config.toml
model = "image classifier"
dataset = "patchworks of several textures"
train_examples = 145000
image_size = 48
crop_scale_min = 1
horizontal_flip = true
targets = ["centre pattern"]
num_classes = 32
arch = "resnet_bottleneck"
norm = "batchnorm"
hidden_act = "silu"
depths = [4, 9, 4]
kernel_size = 3
stem = "single"
avg_pool_shortcut = true
dropout = 0.1
widths = [192, 336, 576]
label_smoothing = 0.05
loss = "cross_entropy"
init = "xavier_uniform"
residual_init = "none"
optimizer = "muon"
muon_scale = "match_rms_adamw"
learning_rate = 0.0039
momentum = 0.95
nesterov = true
orthogonalizer = "newton_schulz_5"
adamw_lr_other_params = 0.0011
ema_decay = 0.99
max_steps = 6100
batch_size = 512
epochs = 21.5
lr_schedule = "linear"
final_lr_fraction = 0
warmup_steps = 180
weight_decay = 0.1
adamw_weight_decay_other_params = 0.05
Rows from block 9 of a small image classifier, named by matrix and row number. Rows with one number belong to one channel. Each number is 128 + 24 x the weight over its row's rms, rounded and kept within 0 to 255. All counts start at 0. Numbers have three digits each. After the name is the row's rms in percent of the matrix's.
After each channel's rows are labels from the 100 images, of 14848, where the channel reaches its highest value: "peak on" is the class under the peak. Only what is clearly more common there than usual is listed. The data: patchworks of several textures.
# convs1: 3x3 conv (model.blocks.9.convs.1.weight, 80x80x3x3, each kernel summed), inputs 0-79
# convs2: expand pointwise conv (model.blocks.9.convs.2.weight, 336x80x1x1, transposed), outputs 0-55

convs1.32 107:116141112076102093130131157115143156080133158113171139121169117148165131107130147110124125097103120104157124132116132123102114072171097123145121127147173151134161173132125117122124144145157087115159141104148112138130151110146098127092118076
convs2.32 095:126135137119113088113087110145145161134125114120125125127123144127074107118137120078078137153087141130213118141127132092091117172152115109140146119111141129128096186121
peak on: diamond; crosshatched

convs1.76 128:114102136118092138157140159137137130169139084114150121145152082139137133112151154131109143144141140146150140105105160131113105117197125122101158112159116123154137107143134141143110139159166131141084132165126133090168051113123122167139128150
convs2.76 103:091123139137151143135128111088110145131105203096152151126157156151155132126122119115137141140158075087142122149130095167142131151080125135133092112127132146153125154133
peak on: cracked

convs1.5 095:108132122154119152132108121122144123108127069141143098119156120108107116129137130096125140160141106072119130127130108136128103169192077105125093111149126101163124099093198140165140115142121152110118114173143152107129098112103137148121140107
convs2.5 096:159121149136118114122110135137170155130119139159116082129117101159146133106100155139142111115102135101135195116157115153151126146163114130158127186090114116125116138101
peak on: veined

convs1.62 079:107129142182099116098148095148155109161162103128115118086145118129078133105133103137121121115059066142139090123132114131087125127143112101135115129106137134147110139131113105102094106134101116135109124144083094119170134105112131102086116128
convs2.62 108:171121128155125130140152098132083095148152159134111136100102154120072152153186107143155110152160086157118152113096127150133117135139123112131163117126141133068121117111
peak on: labyrinth

convs1.67 108:124130127113129148108140095130126126113135181148067120107111150083122081104076119101083138139128145127104156118147106111130110129146113072156103154106108115127165132115117162121125096117088126119158145121107107099162135172114124152097135095
convs2.67 097:168136183151135081137114128133124136091145105103171122124163102138139105105111130141115107107184131121114110163072129168100168111182171121117119119085110126128140125117
peak on: woven

convs1.43 075:130128134123145144094164088135139119158131145163122133110099118116139138109123125122122089095090117135107152170153126130128170127075128171145160154092133107167079128127141126104090112089135135139122160156110164099090118144109152120172101159
convs2.43 095:131132122134126160118078112131098107111142127120136157126106136095095119090105140149126149144175140156120124103138124137124108144138092130171158112120114109137149132141
peak on: dotted

convs1.10 125:092150132128147099084124133139124114143117099086150128116144085131098114113186129102125143085104128114125119120090129123100100097085106109143102103145097101142127127114097095123133061132102124100100160120091157101120167149117126115137105108
convs2.10 101:124114145171128077137127144155165106140138138147146139094123167122112165127081155136140124173151105120100119117139137128066137132116124140122142168139139081098158118134
peak on: speckled

convs1.28 120:115099150129092124138152132111119176109130126121093128158110160131119105146186140157145105102068085112135129147108081126141124119086128104177117139106113107138140162115126119111138110132084110122146091098126128096134173126171113090125129129
convs2.28 100:150106140129167117099162120122154137105169130138117109132112141148139123137124068148102127163137134143131097128135061139172160132092121173118148131159115130142144104169
peak on: studded; woven

convs1.47 094:131103082166105129115110124121137158095144108157133145083140163132079103168137134170126116136144104131119105101137090116143120146093116113144092135145117149124116145114115149121101175125142144120118088138112121065123202141124154112145138145
convs2.47 099:118149126128125109125130080119152173123147111123118125130117140129102118136122137120090130149129115149167089135142146132140109110112092141139106170115087084118157117155
peak on: dotted

convs1.60 094:090174133089133191151113123132133118156167102134144139105149125163139091118163133112128104091134096131116147154107160093145089137159102106139174127150103099177104118123153126098103135112164129144100129116122133152133159100141121092132146144
convs2.60 100:146116136087116126179086141108109137111114113126115094116103126156133123128115119079146128111154114136113128150135184178124114118164124098104143123096130126126099128131
peak on: veined

convs1.21 064:147088098167140100127164100148096159122109133104112147136097089113123130109126119132178102119116157132169113115113129117125121131102109118122094146085165134146143100147147099113114076089100116082117121106139113083096146114103105104086111123
convs2.21 100:117134090125099163108130120145110160088147156077137118106113114126106112161111119117131139140137121149082143154159130111162084127143169064153127124131148123133151118155
peak on: rings; dotted

convs1.72 082:130110131118135147122140091131126116152123141109122149164106137101161127097171130172173145168131153152148161103124111176130102099101123122129149117132124133111095114133108131111134132165115143122161148139179095101124127181165100102140109196
convs2.72 100:140147096138129144106142137088122087130150089094120113108129124112101145155163113155184146142137113128093107124162130101101119089129115103113148146076121158156107139163
peak on: checkered; honeycomb

convs1.22 079:066081122114087110105114104146118105128137148143094135143085127103106122155121093114127081093139100121097096136151125076127112128124113110159133125132100111111110068121113117108105104124125113121135119125100126158106116078108075101125119144
convs2.22 106:127134123105107148096082124119134092138139108159165113132157117104142153102093105146131124128111124105116098126159072127154127110146142192116144139083127116119157142187
peak on: looped

convs1.68 131:141115139098159164116102136118112173143139138151214120084177142123103150134168137164125139138169104148130117103161117133143106157156141124126100155128107162139132105105122113107111085132130133144130134107110154147092135117171139140141101098
convs2.68 109:111128105117110190118126108124108131160114126110092122142096205126127127115140160111103125119089131127148102132083138113151131180169099148124148118169130117134107137119
peak on: studded

convs1.35 119:117119147118116159132127120090105088145133111115166109110109143079114176135137102143142083118107131173144134134141144130125123140131105126117145104123137122148115117124083123088122095183097130140137209143104103158125110177138093148120115151
convs2.35 101:119078080158141079175148165093135142158114075149128090129152145121164111139124094149120151088107131134142129119115113130122146114160168089144091109129088136121160142107
peak on: grid

convs1.66 085:138149112113146103138129131134108127144147166098100121142118160127177144141124135114095123191140108177170173148100133136119118143146114107144143112137123143146122130170150148083159117088101111118122164133160124176082126145141095151117116084
convs2.66 100:092103089132114147115079129145158136138140101129131112134119130126124108120172123160107088131123140137135133156153168094087108123175097132136120144123102124112108110123
peak on: grid

convs1.45 112:057140135131124097114092120128122086140124193105059121142133116130094145130190147123119080114149135150123145153147133127131137104128129135170107144167115099112124101124124135100131114125110116124100131093120106098121120138106088121106117093
convs2.45 095:144113119122116158156121135157128139123168115185123115127181056150111143108166135146135104162130151163134142139062134145122161128145120116100142087101122102151176106125
peak on: woven

convs1.2 138:149107128148074087118099121116135125088119135152157120125120111102132102131084139125131154145092091122092136123108137126115137178157101121107137106102163141091116150139139128119086189079124137118148132105118100106160109100104114112134155174
convs2.2 102:116091101118113117128133103127122133151087147113132096153152100107105180103136117154186137092120130141088099121101149107157118129156108136143165124110092127156166181099
peak on: plaid

convs1.27 073:108116143140136142118091136100130086117107088142141119152121175123121124122132104124140131089115136113158151136123148098119147121155133133142100163137126087124118136110195123112089150093135121116119133113140176128128177095072100137057147136
convs2.27 096:100124132158092148147123123125130107144136137119186128172094094169147167107096146130135147119109110160169152119138151138137124137119116161133096120116158126103093144112
peak on: spiral

convs1.56 109:107120124130100100132105138138144132136142084159169137100156109148146133103144177129122124093135122106119120108084151107101118164154118111111147096197215117158130153135131126130111125127116123125124144085131133125137143151095112085137123096
convs2.56 092:140103149177163108125129120152097162124112112148137173099096104105139134121089131109091115127141152123194166122134139095119117137148095123094108130121119127130095143143
peak on: crosshatched

convs1.14 098:163119141079149173151123150125137139128125132166161137110089109159142091113149090112131145131120095190103140111112100143173148175137167142128092140138142155142116152173128119138145134115117111103143107131134115135099150119174141127101173145
convs2.14 109:134150120148147117151100088105135131105139133115089118159134116141136100110134074136111152198181131100125128107137094118103127124108123144124119108125140090090155103124
peak on: dotted

convs1.31 124:120151113146110111134120140158156099144103163117133124130155088147099135133117119103119117171149149110123120103139132131091136126223109157131104105112123160094142084157104121159085120133168132120122122163077149159132129121093141140128148135
convs2.31 105:104128134092150108108112131112114137159106154071121150113150147098149153140124124148163113086134134131144144118151131116132143144126133110105158146134143102090133115147
peak on: looped; grid

convs1.3 121:105131153135166103128143079136112126144137107122134138146116177170097141119094133136131109097224144130098107138149117085138142128126146149099137126178146131123101123111110098122107118125116140169094089136094108100094117108114115112128121129
convs2.3 098:102130104089119096129117137131126133107126128084139107181140139089116117139104107123091116097108150143132161139130158092123119130159119102152103120140129118125126117106
peak on: bubbly

convs1.74 104:103115130145112098150128141099114088109151127067118062098162116113095155146168109125128125099113116141146125123125141115098139141137124143157102099136094157135125086101149080153137112102144134124080173096110107151137105137120157129105099132
convs2.74 099:114111097133156096135116132137162120089101143156141082146132129152105150130117135137149116116116145121127100136175146170139126097116102102111090175136132093099102124134
peak on: grid

convs1.58 105:165094117140143125112099120094102114128088089113107176100123141098123125106096138142121109121064141119141109101095131087094120101134114138108129080108142112104135109122109141136104153143082121124106174091091095128116138102102093137105117140
convs2.58 106:125147123113131131113122128099135146143148123141094109086115120099122096112091172118126093127107122121118077112147110141108118140118149134111101154123101159142143127134
peak on: crosshatched

convs1.4 116:131161145149137108124115122164101121093114136149174111097131147099103091111118132118131185114116127099124082107099100131110132107057128118168124091093103121123147099102092108124117177097123125099120134103137132130157141116122089102098127119
convs2.4 096:149090155097100090144104109119132117095152134179126138123171164069155159123142115117129117160108110143091129121129094071128144145131153111124091127098134157120146160165
peak on: studded

convs1.70 104:102112134174121113134096148149107147146156102113103127122139130114070115102181174163135112130093096112141139150090088089119112126165102164128123073174169127136128112128132133146127130160114112119083118125122134102107120156115112102130140116
convs2.70 094:112130138131153132130091145121144094116120107161127103099075113127077135135144134138130113198093158138139140135085149105073154131107107128127110111061133139125136146130
peak on: veined; speckled

convs1.36 119:145143148171101144157135133120118113105143122164163109096120171142124108149081130116108173092067118126100147098113120109138108118136135122142102127093168113153145114134123164149132146103113109138164127123131104140183111117133135169075139092
convs2.36 098:098187138161166134165129134132151102109165146132108145096144141106160152115141095101092117137142155099090140127174170120116143143158106119143121120179130128139124099078
peak on: spiral

convs1.23 126:123077153100100109136109159121127132131118141093120153124148109103168127144140146108124118127142103159182131116132183111122142104198109083151129102138106138127139148138117106137115167110118138139069171081131118139159119109145098135133107116
convs2.23 104:130117139172102128157148115123135141151130116166138139130103160162107144091124106128116135148155146100140174140165125121108101093128126110110114131132133118139113146108
peak on: cracked

convs1.49 088:183142134141106154137073129108121166146136113158147159156116150172181127171130107152104134127130161130133169115114100122170132138147069131110158150143128143135140168139151150144158156146138115143137129122161111146125160131151124138137130184
convs2.49 100:113136131137118151098136136114129133151133100099119132143121110142149152155131141080140125124112139113135131128154098145105140139131111130100147103113120172138141144151
peak on: spiral

convs1.79 101:088128099114145109131138097122117155124163208135135138152137130124110111148102156143124114146122143118122093145081131125110123070161150134142111152148103137105140141159142116106151172115138143107139089139096143123104107166161116128086154082
convs2.79 100:140131142118137097081102133091127153109121117106111093106111152112109136134172122124144108117128130099156134106119150066099139128107131125177143124110094160162130114097
peak on: studded; woven

convs1.33 091:120141142135132132126105099171146128149161142129176142126163127161130163119149106075149110123191106142145072099132141138102134078124120126137108142144107139108128113111162094142121143124142127112126138127080130138093126128066163114102169122
convs2.33 091:125110105129146126145134163118109135134129141145147131147088127107130162113154132130112122132139132119106099117142109142144133154108121134151159153130161139104097152134
peak on: camouflage

convs1.38 086:150068105149111121155129127127142132139124141081175160156125156124123128137125110151118148136081158137125146107098163095136153107137136095091137092083164158117168133118106134136140176106124124106147099114110090151128140127144127073142112098
convs2.38 104:098107120104103157109159090143122158105122113116131117173115137160153116139143182125131120107139131167117126114100112098118174160101132071126121141131098086151145155139
peak on: diamond

convs1.24 136:101124080156107115115105104092095107157109110107132147144166132113157143113175126141118105141119127084145117106094104108136064125136098087138126116100168113123139159113148131121129167125119093136129150120146161089130130129055130130124113147
convs2.24 104:087111130100131106150104129083134149100129162107126117135119118138127159125123099144135115144128139120159166120107140107107109120109179114164156147117096142136135092094
peak on: crosshatched

convs1.77 113:117070122149121151108053136131136157190113131132149145155106139144121119159142107101122089131184142150144167127166124139139120115147128146133123139145175151105132139119146158133139123145127139169092107150162153142130150103148134111162165127
convs2.77 101:132140120134111080178117116151120109113185135126107099140152075125146131128087092120125115113125122124116135092121099091098119085116107120118101120108056106152124154112
peak on: bubbly

convs1.55 094:112152117147119137095157117140114137148127154133084148153153136111132124114145146124128144169188131106131089088107088161138141103195104143129126140135143161115132102133113130146152114108122138127142147174117169102108109088192152145123111152
convs2.55 096:088148078127138117166150116127091128136101164130116116100111100130136097142106124113129108148120130139099131127096132116146138121129118079113125142123122130175136143077
peak on: looped

convs1.39 089:094163144117174124112129132106126114086125088097115069108133083102117097114115152122145117143117108091086095130117086125121080127136111119151128123152132100099099095083099095094094102136112132115108108129115132123104096123104116122095117114
convs2.39 096:144140108094151063074142150177176152105130184136149161072136140164141112131128113178098153160103143169175113126108120210167115135110142152110109186187178126141107101139
peak on: labyrinth

convs1.46 111:132128137100118098138113124141186112106112133169111116100119099124125123107150096137166107162131112085110115138138124156109115210162106125150135121137098112138101132123138116159130126109128134107150084104111143092110195108123135150166148157
convs2.46 094:125100155127147113125093108085140090133118086142154115112128144095123138095103114107134104129137109129153099134152139087134105129120134147114172143112112113083099108126
peak on: dotted

convs1.13 124:079096109138143060139073141128124156135126160109192124140145127140100101112140152138094117135113101113111146144074146082104085122132155100089085139136122145099158116110106143110105109115136126121134132096127123125125141123127101118124133092
convs2.13 091:098123171117108145113123106074123118090087110144130061169129166089112130149129141132149153139094114115152066097115135107097125166129157125131112118086124120162121137115
peak on: studded

convs1.15 116:127126083102133176147147115106123153125117134168165110131112144124149133127156151152129114157115089131067126140095133157155107149106102108125124137132150126189105154153119124113144098118106116141126102133145102140128145164193120144125136194
convs2.15 100:147129140156103153139180117122110107102126127116119088138163144110086124078141126119098112129129093139101153086119103166142149125150134138165146127090101150103109156118
peak on: scaly

convs1.29 081:069150083133104107124099147136127151116128113087118130094122107137150157084154100113118138083140142094185101118108139110088132083141087100105148128139127109128119159125121144158115153108128150124112154143112167122124114113096161091141111101
convs2.29 100:112139160111111120145144093120118102129132094093193127153126082155100147138147102139147113146094129134166164129103090146107175148105112138134146152133123145157127117116
peak on: veined

convs1.16 088:120097123130145144151163119108141135193176108101117139102105108094126145118145129152139133115084161151125163125084108132122122168119173115109132112100161133131107108168117097124124142078131142153171115154132149106085132122120132147140105176
convs2.16 101:097147121120066116111141090140078129098086150138120109143156126128185131117096121102107169147130106104106135127139085129143136140141121131116098123071182167113095144106
peak on: rings

convs1.9 129:159152121115145150104147138158143111099124116154157118105150103125125126125108113084139078105137161147117098120164147113118169120133144158160086109094079137104102100114127108098115170099138127128133132145105123136071186100109110125095112136
convs2.9 096:157120147147149188158138144125115115076166128135142065161125149137165130142148108137130110141107134113144159136084115163167161157145154102150138135145130133142143150096
peak on: camouflage; dotted

convs1.51 080:124071088104131087145119099138093142179131161121140138120144118103088195122109128127130134109142123127107150101063104144115111125087129120166101136118131127089127092110102129118123143119103132128169158125156147161093146135147098126129140128
convs2.51 098:141154142125108158119142118091128149118130135134094086182136135122123147136104116093129075163130116109126100120093147145104147140128090081126132155134134165159107106073
peak on: dotted

convs1.18 081:109092113136088130140149110136090065134128158122095081128107119123126120139139124164120130157104141121121145130117096103139099177081116156144094140068143099139103115146079116121117116152116124131097069106099113127119140131118094124107149127
convs2.18 104:132121137109141134117178121116124169146130114184151127105118116125124167122077128126141087175115140151127108097107132116143127103108125155151094125147120083120150141116
peak on: rings; dotted

convs1.26 122:122120137126141091151100104118112120134127171111174139104123167138081111131153130145122165156094120121083111136088097125123110131028175125136114140102132124131130112122072115141127092123130122100131124122130142127126103091101150128145134123
convs2.26 099:157122182086119099139080073146160124122103102144089120083150146117121097118109108115108145163129104084130123101141141137122158158101109153150123151131089108119162143106
peak on: studded; dotted

convs1.54 136:157115174103147119126123105107107176107109096150141114062089149127133147119124119143129116107117145147098150143183051124115141116087107126113118124137140100117118139121108165130148088125128152109138123124149131079102143160170137128126134105
convs2.54 098:096126111152144091131161121130108170101128121088115127129163179155087119083150076171146119107115150120156112125158113145111121106094129121154169110109091141093163131158
peak on: scaly

convs1.6 085:118116095093100118116100092111154125123133097148141142072130093142126118087134097100117082131100136142077137092074142131130087142153132101154116133120126108107130094123118139114085140110142116133130092128103116078107121071110100114132115136
convs2.6 100:132141163120139141093170103185125125148102127118109157131128132117136164103137056167117138165145117136118074196143153135106137168136144116108086116098157100162143124111
peak on: spotted

convs1.65 081:111056161127094085101093175143136124141101142173127151132156126093119140111132117128121139133100121134134151133098105130132125077153105133150106140111155101130123142141130161109123146184179158113111141141132125105153166134157101098095124129
convs2.65 105:124119126151137122095176087076088081130155151095118133114131095120124156139161130127106119171112120150127159108120072099090167101148151088102126082084157131157106125164
peak on: woven; plain

convs1.50 101:132133123146112164136161120103137119107116116125129098092094169146125152095099120105128153068102124132148114112153130104136137163101128125113108114114110131132074154110160116160138154064092139141102169142121104094131096108094161108094114121
convs2.50 092:111111112157131135185130120130169105136087127120119151120097115187113138088117184125141105146127137089127144121101133116148096165117127136140126150118141090139163129143
peak on: rays